{
  "encoder_arch": "regnet",
  "model": "contrastive audio-text model",
  "dataset": "single notes of 20 synthesised instruments",
  "train_examples": 78125,
  "gain_aug_db": 10,
  "time_shift_ms": 50,
  "n_mels": 64,
  "hop_length": 160,
  "input": "log_mel",
  "spec_augment": false,
  "win_length": 512,
  "tokenizer": "word",
  "vocab_size": 104,
  "loss": "softmax",
  "embed_dim": 256,
  "encoder_norm": "batchnorm",
  "encoder_activation": "leaky_relu",
  "encoder_channel_attention": "se",
  "encoder_depths": [3, 3, 8, 3],
  "encoder_kernel_size": 3,
  "encoder_stem": "deep",
  "encoder_widths": [80, 128, 240, 416],
  "text_encoder_causal": false,
  "text_encoder_width": 256,
  "text_encoder_layers": 6,
  "text_encoder_norm": "layernorm",
  "text_encoder_norm_position": "pre",
  "text_encoder_activation": "relu",
  "text_encoder_mlp_ratio": 4,
  "text_encoder_head_dim": 16,
  "text_encoder_fused_qkv": true,
  "text_encoder_bias": "none",
  "text_encoder_qk_norm": false,
  "text_encoder_parallel_block": false,
  "text_encoder_inner_norm": false,
  "text_encoder_positions": "learned",
  "init": "torch_default",
  "residual_init": "none",
  "optimizer": "adamw",
  "learning_rate": 0.00092,
  "beta1": 0.9,
  "beta2": 0.999,
  "eps": 1e-08,
  "ema_decay": 0.995,
  "max_steps": 4300,
  "batch_size": 128,
  "epochs": 7.0,
  "lr_schedule": "wsd",
  "decay_fraction": 0.2,
  "final_lr_fraction": 0.01,
  "warmup_steps": 860,
  "weight_decay": 0.3
}
Rows from block 4 of the audio encoder of a small contrastive audio-text model, named by matrix and row number. Rows with one number belong to one channel. Each number is 128 + 24 x the weight over its row's rms, rounded and kept within 0 to 255. All counts start at 0.
After each channel's rows are labels from the 100 clips, of 14976, where the channel reaches its highest value: "top examples" is what is common among them; "peak in band" is the frequency band that holds the peak. Only what is clearly more common there than usual is listed. The data: single notes of 20 synthesised instruments. In brackets: how many of the 100.
# convs1: grouped (8 groups) 3x3 conv (encoder.blocks.4.convs.1.weight, 128x16x3x3, each kernel summed), inputs within the group 0-15
# convs2: expand pointwise conv (encoder.blocks.4.convs.2.weight, 128x128x1x1, transposed), outputs 0-127

convs1.58 [112 101 117 140 144 120 120  97 145  87  75 107 144 108 117 103]
convs2.58 [168 103 185 119 173 132  87 113 177 132 140 119 155 117 120 109 128 155 151 157 133 121 125 125 160 160 137 139 151 116 127 109 110 122  95 156 114 153 138  94  79 127 118 177 126 101 159 140 125 155 127 116 139 160 106 115 113  99 106 105 113 111 125 116 135  88 149 156  97 112 130 103 168 108 147 114 153  96 139  93 111  90 105 102 122 146 157 133 181 108 124 156 102 157  91 130  88 110 134 123 115 110 138 113 132 147 151 155 141 150 111 144  98 128 112 132 159 135 156 144 101 143  79  99 124 140 153 187]
top examples: decaying tone (71); octave 6 (42); marimba-like (27)
peak in band: 1000 to 2000 Hz (40)

convs1.0 [106 115 138 117  90 129 162 126 144  96 133  95 105 172  98 129]
convs2.0 [112 106 153 109 134 110  98 103 122 127 117 120 153 111 140 120  95 143 176 116  82 121  98 109 129  91  82 104 103 113 110 162 150 122 135 129 157 129  93 100  85 101  79 100 126  98 160 119 147 151 131 107 110  79  92  85 114 136 134 156 146 144 107 143 101 116 128 132  93 152 100 141 161 102 119 139  94  90 134 141  86 165  85 111 128 108 109 142 105 120 175  84 121 158 128 112 104 158 142 143 103 152 127 131 129 131 116 119 163 115 134 118 113  78 124 105 144 142 139  90 128 155 136  94  93 122 110 124]
top examples: clipping (96); text has "clipped" (96); octave 3 (48)
peak in band: 0 to 250 Hz (98)

convs1.27 [128 120 125 124 153 111 122 122 135 108 138  66 161 116  80 114]
convs2.27 [127 127 138  86 130  96 108 102 139 112  97 112  59 121  84 143 123 111 145 145 134 151  99  85  96 128 151 109 119 157 175 162 139 130 137 119 151 113 128  85 143 143 113 125 115 102 123 107 167  93 149 166 117 137 124 135 132 158 105 113  96 118 131  89 150 154 116 128 117 141 149 154 131 112 108 170 141 123 162 156 109 150 109  94 139 129  94 146 124 152 149 178 139 123 115  90 151 153 137 150 108 119 173 117  83 114 112 118 103 121 107 146 149  98 161 121 103 147  84 152 116 105 150 106  96 110 162  85]
top examples: octave 4 (63); trumpet-like (34); pitch class: B (32); note: B3 (26)
peak in band: 1000 to 2000 Hz (45)

convs1.29 [102 111 107 124 164  92 115 127 115  87  91 124 141 128  90 114]
convs2.29 [144 110 142 142 147 114 103  91 141 119 109 125 136 113  95 142 119 162 175 152 140  97 132 133 111 149 148 133 134 148 142 128 139  97 144  74  77  83  95 119 166  99 156 102 154 147 124 110 152 117 106  72 132 127 107 104 113 137 125  86 103 152 113  85 161 173 105 150  92 164 142 141 133 135 107 126 132  93 135 130 157 100 106 133 118 142 155 183 101 157  94 151 128 118 157 109 101 118 145 163 110 111 137 124 101 105 115 155 148 134 159 154 141 119 114 125 112 161 106 121 136 103 182 101 117 161 114 135]
top examples: decaying tone (71)
peak in band: 250 to 500 Hz (41)

convs1.47 [119 139 122  97  57 164 126 137 128 148 139 124  99 140 118 126]
convs2.47 [106 115  87 106 124 158 166 148 130 128 164 113 118 139 185  91 134 126 102 105 116 123 126 124  97 145 110 153 114 141 145 146  99 141 132 137 118 130 120 115 148  96  94 152 124 142 117 121 162 116 131 171 130 119 123 150  88 121 140 143 185 151 172 140  97 108 107 142 159 147 117 131 138 130  93 126 138 127 111 137 134 179 138  91 175 128 125  90 106 107  90 124 106 175 123 151 131 100 115 156 114  96 103 150 148 100 132 110  93 152  96 160  77 108 138  89 100 154 129 170 151 164 123 107 137 146 163  98]
top examples: octave 4 (54); B (53); note: B4 (50)
peak in band: 500 to 1000 Hz (53)

convs1.66 [157 103 167 100 104 121 115  97 105 117 106  95 107 139 117 155]
convs2.66 [111 144 119 164  95 141 163 103 159 116 139 174 134 100 101 177 148 128 125 117 161 116 166 114 180 123 133 172  91 127 125 139 166  77 164 124 106 190 127 123 163  89  98 121 129 107  97 118 159 150 140  91 177  95 145 105 116 151 154 142 104 161 143 113 142 117 108 108 107 144 125 131 102 174 108 138 116 141 156 102 158 131 136  93 137 131 116 102 141 125 139 137 114 130 128 144 122 171 130 130 120 148 149 159 129 133 145 114 111  95 127 133 111 150 118 160 139 120 117  83 161  87 119 153 162 108 128 129]
top examples: decaying tone (65); octave 2 (47); E (28); note: E2 (25)
peak in band: 0 to 250 Hz (66)

convs1.45 [131 124 110 145 153 146 100 127 114 133 170  75 118 160 137 100]
convs2.45 [130 121 121 147 125 102 127 146 151 139  89  80 134 144  88 146  84 135 132 128 139 112 136 120  80 116 145 131 114 129 129  75 117 108 130 103 154 143 146 149 145 156 135  96 131 130 157 137 114  89 126 106 111 146 180 122 153 110 115 133 103 124 126 128 167  87  96  94  86 132 151 154 108 133 140 166 155 154 124 115 111 119 127 100 156  96 136 103 126  93 151 162 140  78 151 146 120 121 143 133 115 112 161 119 108 142  96 162  96 119 120 185 139 133 144 104 147  65  94 118  97  94 183 116 129 126 103 110]
top examples: decaying tone (96); octave 1 (76); bass guitar-like (67)
peak in band: 0 to 250 Hz (100)

convs1.69 [132 113  95 126 121 145 134 111 119 150 161 112 104  94 140 186]
convs2.69 [134 131 126 156 138 118 148 118 147 155 145 128  84 143  91 111 145 133 146 118 129  85 108  99 123 101 140 125 133 166 136  84 103  82 115  75 124  76 131 112 135 114 131 134 118 150 109  98 142 107 129 155  92 123 163 120  97 146 140 133  86 136 128  81 161  88 160 148 142 106 151 128 133 123  89 156 108 111 118 130 124 104 125  64 101  87 151 106  95 159  99 134 113 114 134 103 121 126 150 139 121 125 112 100 153 131 124 166 137 115 119 167 148 119 133  75 110  71 125 131 120  88 151 136 155 132 149  86]
top examples: mains hum (31)
peak in band: 1000 to 2000 Hz (46)

convs1.24 [120 136 104 132 126 106 134 116 135 202 121 141 150 100 155 130]
convs2.24 [133 107 160 127 135 157 116 119 145 111 147 138 111 116 128 110 154 108 112 158  90 103 126 111 119 149 136 117 125 127 136  81 174 146 122 119 136 110 110 156 139 131 162  72 113 139 137 122 133 131 115 141 160 131  89  98 153 101 125  53 130 157 127 157 124  96 105 143 125 149 147 104 147 151 134 153 148 108  90  93  98 147  79 154 100 168 145  98 122 158 125 169 125 165  99 104 104 148 122  90 118 149  89 133 132 124 118 130 159 140 155 144 120 132 150 105 162 120 141 138  57 115 102 138 111  76 115 123]
top examples: octave 6 (42); F (34); note: F6 (33); note: D#5 (27)
peak in band: 1000 to 2000 Hz (52); 500 to 1000 Hz (35)

convs1.49 [172 107 126 119  99 110 142 108 113 142 129 122  89 104 176 116]
convs2.49 [144 120 123  78 118 181 166 123 140 145 131 163 114 104 160 104 113 169  72 153 117 155 101 156 141  79 140 127 145 157 107 150 146  97 143  96 125 151 158 115 148 122 128 145  91  73 141 134 134 145  87 155 128 141 133 138 123 139 172  74  90 130 110 117 119 158 126 109 126 112 123 126 158 150 141 146 146  98 131 151 150 114 115 119 151  95 119 131 133 175  93  98 106 106 107 116 140 159 110 159 156 164 143 151 128 106 131 110 151 114 120 132 130 102 166 123 136 128 107 186 123 169 111 127 108 112 125  94]
top examples: octave 6 (41); sine tone (36)
peak in band: 1000 to 2000 Hz (45)

convs1.105 [160 114 124 165 142 110 172 137 128 118 131 102  73 123 142 123]
convs2.105 [112  90  94 124 152 103 133 114 134 129 112 108  73 156  86 104 123 133 100 106 112 154 122 116 112  96 115 150 142 108 158 141 128  67 125  90 131 115 167 107  99 160 151 151 122 129 102  95 116 122 124 155  90 153 122  86 121  96 142 155 135 154 120 102 151 134 101 120  98 159 119 136 150 107 112 136 127 114 154 153  96 125 130  96 103  89 126  98 102 133 124 161 166 124 127 129 104  91 129 190  99 135  90  98 111 150 151 150 109 121 148 152  93 128 122  79 141 121 101 162 130 107 157  90 130 153 149 131]
top examples: mains hum (26)
peak in band: 250 to 500 Hz (28)

convs1.2 [157 145 126 143 159 139 142 161 157 150 110  90 174 138 141 126]
convs2.2 [133 136  98 166 138 135 151 149 143  94 113  90 124 146 126 132 135 109 145 145 147  98 122  99 121 135  58  90 101 115 163 115 147 124 100 168 155 148 136 132 139 112  94 133 135 140 126 147 106 140  99 126 127 123 118 142 110 166 104 131  77 112 163 135 129 123 129 153 160 142  95  84 120 117 126 168 134 116 117 124  95 118 111 160 113 150 165 100  82 102 140 117 127 138 138  98 121 158 133 109 136 178 106 174  74 135 155 105  98  95 154 117  90 121 106 146  90  75 143 166  89 136 115 133 112 137 138 120]
top examples: clipping (71); text has "clipped" (71); octave 1 (35); bass guitar-like (30)
peak in band: 0 to 250 Hz (100)

convs1.36 [118 144 157 134 117 131 111 151  93 123  95 187 135 100 138 109]
convs2.36 [141  77 161 167 155 120 168 164 106  83  93 142 135  76 105 146 139 100 135 154 126  90 137 135 114 146  99 121 145 110 124 140 155 149 110 116 170 132  92 133  99 119 115 114 141  86 106 108 134  96 124  86 141 130  94 130 160 144 102 130  91 142 130 166  90 114 101 159 143 125 120 141 113 163 146  79  81 140 102 112 149 105 129 135  84 151 111 131 135 134 171 108 118 124 118 134 146 126 138 100 174 104 155 109  97 146 144 119 129 115 142 106 154  86 137 129 176 113 121 126 122 148 142 133 124  96  85 131]
top examples: B (35); note: B3 (30); G (25)
peak in band: 250 to 500 Hz (33)

convs1.41 [136 118 157 112  78 163 164 111 148 144 153 104 110 107 127 120]
convs2.41 [134 140  68 155 134 142 110 169  80 154 116  85 152 179 156 112 102  97  90 118 118 147 155  99 118 163 172 146 139 129 118 122 115 111 141 141 105 143 116 133 110 105  94 122 122 158  77 143 142 121 151 120  85 136 135 152 112 102 139 164 126 130 155 110 103 123 138 114 147 112  94 110 110 116 121  75 118 184 148 118 158 152 138 113 113 159 167 108  78  96 123 115 124 138 151 114 159 132 122 154 129 142 118 138 132  71 103  97 104 100 136 126 150 127 125 154 125 146 163 149 165 134 115 118 102 149 146 109]
top examples: short note (75)
peak in band: 1000 to 2000 Hz (49); 250 to 500 Hz (28)

convs1.11 [135 164 125 132 124 119 102 132 107 115  79  85 122 152 142  91]
convs2.11 [ 90 146  97 158 149 145 120 144 161 122 140 100 110 129 121 140 126 119 163 111 132  74 151  88  97 143  89 147  94 128 124 148  99  95 130 150  99 116 119 126 145 128 123 167 135 134 112 126 153 130 100 114 179 135 128  88 107 115 116 102  91 145 110 124 164 133 116 149 132 111 147 118  96 105 163 136  98 122 154 152 165 169  86 134 163 160 129 138 147 139 118 148  93 106 137 155 129 120  78 165 179 159 136 186  88 126 158 100 121 107 125 122 135  97 121  94 158 113 181 137 117 138 110 126 125 137 119 137]
top examples: octave 6 (48); sine tone (30); pitch class: G (29)
peak in band: 1000 to 2000 Hz (60)

convs1.17 [ 88 155 118 114 100 126 136 114 107  85 163 120  96 155 120 116]
convs2.17 [116  92 154 153 129 131 143 137 109 139 104 113 125 125 116 109 151 102 166 175 144 124 117 123 160  99 158 161  93 107 137 140 161 114 108 154 125 190 174 177 139 107  91 117 112 106  95 141 152 166 118 113 135 107 156 140 121 126 126 141 125 114  81 128  98 104 121 133 171  89 119  94 116 146 128 152 112 134 136 161 162 163 169 139  97 138 116  89 128 119 136 131  98 110 113 157 107 163 111 120 163 126  76 123  98 148 123 111 121 135 124 188 115 117 162 126 136 141 151 163 161 143 148 125 155  90 128 136]
top examples: short note (63); octave 5 (53); G (36)
peak in band: 1000 to 2000 Hz (42)

convs1.80 [172 156 140 141 156  86 124 121 116 144 105 113  91 130  97 131]
convs2.80 [125 106 136 177 141 125 106 165 120  92 145 115  96 142 106 145 145 135 113 111 156  74 164 105  99 135 101 111 165 126 127 173 121 157 107 113 173  91 130 119 152 159 115 112 118 131 136  93 129 109 127 153 166 110 123 136  91 104 123  91 133 116 151  99 167 137 179 142 172 176 116 125 139 123 112 152 146 117 147 105 124 113 123 117 119 127 149 125 140 155 127 119  94 151 100  80 128 152 155 145 112 100 145  94 141 148 115 150 157 148 151 131 190 120 160 114 190 110 111 113 105 100 146 123 131 156 124 125]
top examples: octave 6 (67); sine tone (47)
peak in band: 2000 to 4000 Hz (52); 1000 to 2000 Hz (40)

convs1.81 [ 63 100 130 126 161 141  98 117 141 131 117 102 128 105 108 127]
convs2.81 [149  93 110 117 113 122 129 134  85 117 113 106 110 122 152 103 115 114 111  85 159 177  93 129 147 134  66 128 138 111  82 165  90 133 170 165 133 140 163 129 140 127  91 111 149 139 160 138 109 140 130 165 130 145 121 161 153 119 139  93 140  90 179 137 149 127 127  95 150  98 151 154 122 178 128  98 154 120 132 154 123 130 125 128 115 115  98 107 127 133 143 159 129 126 144  86 146 153  89 112 117 132 127 148 117 107 125 103 113 106 119  99 128 108 152 115 101 148 165  65 103  89 141 117 117  91 160 143]
top examples: octave 6 (63); D# (44); note: D#6 (38); instrument: sine tone (28)
peak in band: 1000 to 2000 Hz (48)

convs1.20 [132 148 117 127  84 126 161 114 119 112 107 132 155  98 155 176]
convs2.20 [159 123 134 146 124 151 156 103 147 113  92 139 144  81 144 148 140 114  89 134 125 102 132 156  97 153 124 142 120  76 133 116 122 131  98 153 124 135 166 157 149 144 134  72 132 128 104 150 169 123 118 107 138  95  84 108 166 150  98  86 123 118 120 164 152 107 127 154 173 113  87 161 132  93 152 119 132 140 140 157 161 146 152 173  99 105 102 100 154 102 149 111  91 130 126 148 130 132 127  78 143 152  82 145 133 130 118 121 134 120 138 167 119  95 164 150 164 150 120 131  96 134 138 147  93 102 119 138]
top examples: A# (44); D# (33); note: A#4 (26)
peak in band: 1000 to 2000 Hz (42)

convs1.73 [128 131 100  83 113 153 160 118 129 152 163 108 115 129 124 174]
convs2.73 [146 128 139 164 144 105 132 107 136 149 114  86  78 147 101 154 148 103 107 107 165  89 147 124  84 152 152 144 123 134 133 106 101  99 123 107 125  64 146 127  97 173 123 154 141 163  97 103 124 115 110 115  91 129  99 134 126 136 119 106 127 156  92  90 130 105 111 116 121 156 150 103 160 114 146 157 166 125 121 121 143 139 132  78 126  93 159  93 104 156 119 160 134 116 104  98 141 114 124 156  85 131 140  98 107 115 152 166 123 141 103 158 119 146 109  79 172  96 125 116 125 147 122 105 154 134 159 139]
top examples: rumble (34); clipping (28); text has "clipped" (28); pink noise (25)
peak in band: 4000 to 8000 Hz (100)

convs1.42 [ 97 118 133 133 140  85 112 100 102 109  91 144 128 107 109 168]
convs2.42 [171 145  87 138 106 135 175 160 109 129 157 106 143  66 135 106 109  93  88 122 177 115 102 120 138 153 121 128 159 165  94 120 126 164 136 128 157 153 144 112 114 135 131  97 156  95 141 130  92 108  96 101 142 127 142 134 113 120 156  99 104  98  94 127 120 161 126 137 175 102 114 160 162 162 111  83 145 116 137 129 151  78 130 108  90 151  98 139 119 158 155 167 121 138 152 152 156 116 127 119 144 120 169 131 130 121 114 147 151 138 164  99 164 135 110 109 145 104 132 163 112 136 109 127 142 144 110 145]
top examples: octave 6 (79); F# (43); note: F#6 (43); instrument: sine tone (36)
peak in band: 2000 to 4000 Hz (58)

convs1.40 [149 160 119  92  89 165  97 116 130 113 140 102 116 162 128 118]
convs2.40 [142 103 111 120 167 114 134  90 138  93 167  97  86 185 210 122 146 148  98 142 142  84 102  92 130 127 103 139 125 149 133 134  96  98  98 103 144  84 123 139 125 140 150 116 142 116 154 130 127 104 109 156  77 144 164 128 115 103  78 126 133 164 170 144 127  86 161 112 138  96 117 138 171 128 119 141 142 133 126 152 102 128 149  89 138 132 152 124 111 102 110 111 126 180 123 135 121 131 129 141 111 126 119 121 133 141 154  96 134 145 125 109 121 145 128  97 121 115 165  98 149 105  95 106 133 108 156 147]
top examples: mains hum (55); octave 3 (49)
peak in band: 500 to 1000 Hz (45)

convs1.75 [124 175 138 110 129 100 100 158 163 112  83 130 139 122 129 106]
convs2.75 [109 123 133  74 133 170 137 146  84  72 143 143 148 114 141 144  97  89 101 155 113 146 118 123 104 144 139 135 122 134 134 129 116 111 173 119 154 134 155 161 128 145 160  94  98  95  92  87 117 120  98 133  77 106 146 181 140 126 135 150 149 130 126 109 117 115  97 146  89 124  90  80 103 152 164 131 105 132 123 126 134 142 145 164 102 113  86  97 104 115 100 133 105 104 102 141 113 114 133 124 124 114 161 130 130 107 120 105 108  70 176 178 167 128 123 135 120 113 123 141 144 123 131 149 101 135 102 128]
top examples: short note (63)
peak in band: 1000 to 2000 Hz (53)

convs1.101 [172 145 134 150 145 114 164 120 175 115 103 154 105 121 110 130]
convs2.101 [128 138  82 107 164  92  94 150  97 117 118  88  90 182 158 115 146 122  83  86 138 116 132 154 176 136  58 141 108 117 151 134 123  96 121 120 117 138  98 128 113 157 145 146 121 121 155 160 148 114 147 139 102 116 135 134 109  98 121  78 123 147 115 130 154  89 136 135 139 117 113 126 162 107 140 164 128 117 149 182  78 140  92 107 143 118 132 115 121 147 112 114 119 168 108 131 131 150 111 142 107 111  80 136 123 104 132 121 114 152 123 119  99 165 170 141 107 103 143 103 135 142  95 132 102 100 160 126]
top examples: octave 2 (34); C (33)
peak in band: 500 to 1000 Hz (34)

convs1.125 [165 163 112 134 128 139 127 111 120 140  94 145  92  98 121  83]
convs2.125 [108 125 141 130 117 153 150 168 119 144 104 111 159 130 151 167 154 146 124 144  97 156 125 143 112 125 135 184 109  98 104  87 182  81 115 132 112 113 113 159 166  95 143 133 151 130 153 122 114 141 167 140 102 160 105 132 179 160 106 121 134 161 112  97  79 120 104 116 112  91 117 130 121 146 108 142  91 153  94 151 117  95 111  89 127 117 102  91  93 110 148 107 135 129 137 152 124 143 164  81 142 132 126 126 108 144 165 111  87 116 128 103 115 120 126 128  98 135 105  87 108 109 104 157 125 120  89 144]
top examples: octave 2 (44)
peak in band: 0 to 250 Hz (46)

convs1.39 [107 131 123 118 124  99 132 144 128  96  93 113 166 124 126  68]
convs2.39 [132  90 151 122 150  93 148 144 147 128 167 105 164  95 122 167 121 115 172 133 114 107 168 143 102 142 131 108 124 122 107 136 138 140 120 113 114 144 121 161 177 135 133 130 140 147 123 118 125 135 101 118 119 140 148 100 165 146 156 159 112  96 185 158 115 110 106 132 122  99 101 126 104 149  95  87  93 115 183 130 159 109 177 126  88 147 131 166 118 135 139 130 132 120 125 140 106 110 130 103 117 157 110  92 149 114 122 168 157 161 107 131 174 140 129  85 122 172 185 119 116 112 139 124 123 147  87 158]
top examples: A# (30); D# (25); note: D#3 (25)
peak in band: 250 to 500 Hz (29)

convs1.50 [172 147 146  92 150 123 145 127 139  98 119  98  99  96 152 120]
convs2.50 [126 151 133 131 168 110 101 138 113 140 109 133  91 132 138  94 109 114 106 106 151 146  96 106 122 124 105  96 143 147 136 133 145 102 109  87 107  67 154 102 132 107 153 119 137 108 134  94 151 107 121 174  89 156 107 102 129 112  95 139 118 164  95  70 168 112 145 151 102 150 125 129 169 109 128 164 131 120 106 142 133 123 100  80 105  72 125 138 148 151  93 140 112 128 134 141 101 154 167 156 123 144 139 125 133 156 136 112 128 135 105 127 111 156 141 100 109 105 123 173 150 144 153 103 159 152 170  82]
top examples: mains hum (50); clipping (41); text has "clipped" (41)
peak in band: 4000 to 8000 Hz (51)

convs1.65 [ 71 165 143 108 143 130 132 153 152 138 145 134 150 111 164 135]
convs2.65 [144 151 103 132 154 147 107 118 146  88 104 131 126 155  92 123  73 134 131 127 124 107 106  90 124 154 136 144 142 102  87 135 108 159 130 101 161  98 185 138 179 137 139  93 115 152  87 137 167 136 105 138 109  78 106 121 148  89 108 110 134 122 133  93 143 109 123 158  97 123 100 124 141 161 141 154 134  95 145 155 123 135  90 126 147 121 125 113 143 116 128 111  85 138 152 149 153 122 103 116 133 137 133 127 121  72 122 107 136 113 149 174 121 152 173 114 146 101  86 174 133 172 157 129 107 131 158 110]
top examples: short note (65); octave 3 (48); C# (26)
peak in band: 1000 to 2000 Hz (52)

convs1.122 [159 120 148  93 110 156 152  85 165 128 135 154 142 108 114 115]
convs2.122 [116 163  96 142 156 157 108 137 128  76  84 150 120 153 106 110 124 101 129 127 110 105 102 124 136 157 108 145 145 159 144 122 164  96 142 103 138  92 119 115  94 150 116 113 144 148 143 147 124 141 114 100  98 128 109 107 152 128 102  95 133 123 141 111  95 143 106 114  93 117  99  66 106 155  94 140 128 150  85 129  94 121 144 115 122 145 155 110 147  69 120 103 115  82 110 100 131  86 129 102 112 138 122 122  96 155 155 124  96 101 133 148 156 137 108 164  76 175  82 133 148 134 113 152 127 117 149 106]
top examples: octave 2 (37); sine tone (26)
peak in band: 0 to 250 Hz (39)

convs1.59 [ 99 113 130 155  92 114 148 156 134 130 181 120 123 107 141 163]
convs2.59 [180 135  93 144 132  70 151 116  92 125 112 120 130 127 161 139 142  96  99  92  84 125  92 103 163 167 114 136 133 111 125 108 155 128 136 108 130 124 152 142 157 153 112 102 129 127 136 115 131  98  90 123 132 106 114 175 136 162 154 118 139 104 151 111 158 117 114 112 123 132  98 108  96 163 128 102 107  77 129 158 132 153 107 158 144  91 137 152  94 128 165 114 146 112 117 130 129 164  90  91 141 149 110 162 138 126 155  88 128 142 152  87 126 160 177  86 107  89 121 134 121 159 118 135 107 145 105 143]
top examples: octave 6 (31)
peak in band: 1000 to 2000 Hz (39); 500 to 1000 Hz (38)

convs1.37 [152 108 157 111 111 135 146 135 117 109 136 112  73 178 122 137]
convs2.37 [135 123 132 147 103 129 112 129 125 156 149 127 143 163  96 156 134 107 140 135 114 153 172 106 129 149 139 141 149 115 107 142 132 109 114 138 120 112 110 137 124 157 156 117 122 116 116 160 110 129 141  86  91 146 103 116 120 134 143  59 120 104 140  74 170  83 158 132 135 166 107 131 172  90 157 123 151 140 108 107 113 108  71 112 126 119 108 101 102 111 174 136  79 161 133 103 114  83 107 106 119 106 133  91 118 146 146 117 119 120 148 129 111 130 113 100  91 121  84 134  59 165 150 134 115 133 128  99]
top examples: octave 3 (62); C# (42); note: C#3 (35); instrument: bell-like (25)
peak in band: 250 to 500 Hz (49)

convs1.70 [154 142 171 165 142 142 128 119 149 105 174 130 146 140 107 153]
convs2.70 [106 117 122 138 101 146 143 124  88 135  99 172 105  70 117 170 119 101  84 139 126 101 147  93 126 165 126 158 122 161 124 102 145  90 126  72 129 122  82 105 165 145  95 149 163 182 122 121 109 155 105 125 131  98 163 104 153 150 124 120 144 137 147  89 155 128 109  97 147 142 115 164 119 161 132 143 146 135  97 124 156 131 134 106 143 102 125 174  89 135 138 125 124 113 113 161 139  98 112 144 130 169  98 152 101 153 105 145 114 124 162 113 117 140 120  97 135 123 148  91 139 101 124 153 133 128 102 162]
top examples: short note (63); octave 2 (34); bass guitar-like (25)
peak in band: 0 to 250 Hz (44)

convs1.85 [144 175 119 152 175 148 152 107 148 164 131 133 143 117 136 146]
convs2.85 [143 138 154 133 108 167 102 158 159 126 119 100 100 139  90 136 122 130 147 159 114 131 141 104  78 121 103 120 108  72 116  97  98 140 152 128 122 181 179 137 133 129 148 152 160 123 101 130 170 128 101 121 146 146 121  99 129 123 139 126 125 149 137 168 134  82 100 171 130 109 136 121 116 102 157 136 122 173  94 103 140 128 118 134 142 178 152 102 158 124 123 134 111 158  86 131 157 152  86  79 141 144 120 143 112  93 128 136 140 108 169 166 140  94 119 106 125 128 141 149  67 143 126 131 101 124 150 145]
top examples: short note (69); octave 4 (55); C (34); note: C4 (26)
peak in band: 1000 to 2000 Hz (46); 250 to 500 Hz (28)

convs1.61 [143  89 101 100 131 125 172 141 162 124 171 127 110 130 143 112]
convs2.61 [131 129 149 147 116 142 140 112  67 147 147 131 144 146 109 114  76 136 117 176 143 144 117  89 115  91 151 147 114  93 107 131 171 127 121  72 105 147 138 187 138 132 132 128 141  91 113 105 141 137 114 105 152 121 130 117 146 146 172  90  90 104 106 141 114  89 152  82 153 111 118 101 137 155 157  93  79 126 143 123 122 131 176 101 146 154  90 140 129 155  84 104 105 112  96 131 157 153 108 131 119 114 117 148 125 102 155 136 115  91 122 102 124 130 116 135  98 129 126 128 128 165 117 169 139 132  91 136]
top examples: decaying tone (88)
peak in band: 250 to 500 Hz (41)

convs1.7 [169 144 149 124 134  99 140 107 148 135 139  92 106 132  98 173]
convs2.7 [123 127 135 100 137  98 100 148 113 156 104 154  90  82  96 143 126  71 143 133 131 100 127 121 105 155  91 110  96 102  97 170 104 133 143  99 151  86 131 126 100 164  96 165  92 147 163 141 139  98 109 100 142 109 104 100 109 167 116 169 175 120 118 102 133 162 129  87 137 173 152 151 114 120 135 127 131 150 150 141 144 113 149 135 135 118 134 116  85 153 155 146 134  97 169 108 117 123 126 124 138 134 138 120 103 120 138 101 170  93 141 136 160 137 115 110 126  97 101  95 146  91 127 150 145 118 156 161]
top examples: clipping (69); text has "clipped" (69); octave 1 (37); bass guitar-like (29)
peak in band: 0 to 250 Hz (100)

convs1.57 [117 121 146 132 119 143 120 151 133 133 176  66 146  93 125 129]
convs2.57 [138 147 121 139 128  84  89  96  93 131 112 134 108 135 113 125 112 143 134 120 124 139 114  78 119 114 151 151 140 140  66  66 103 135 129 118  99 139 105 149 163 113 171 100 123 144 123 135 118 115 109 107 102  86 160 126  94 153 145 134  89 139 127 160 146  80 106 116 104 114 105 152 118 161 108 128 133 116 103 140 144 147 132 125 168 146 122 138 107 134 113 110 113 112 118 105 152 121 138 101 115 165 142 138 131 115 102  88 148 147 156 111 128 132 132  93 195  69 178  92 130  80 120 124 127 151 148 103]
top examples: decaying tone (89); marimba-like (50)
peak in band: 500 to 1000 Hz (39)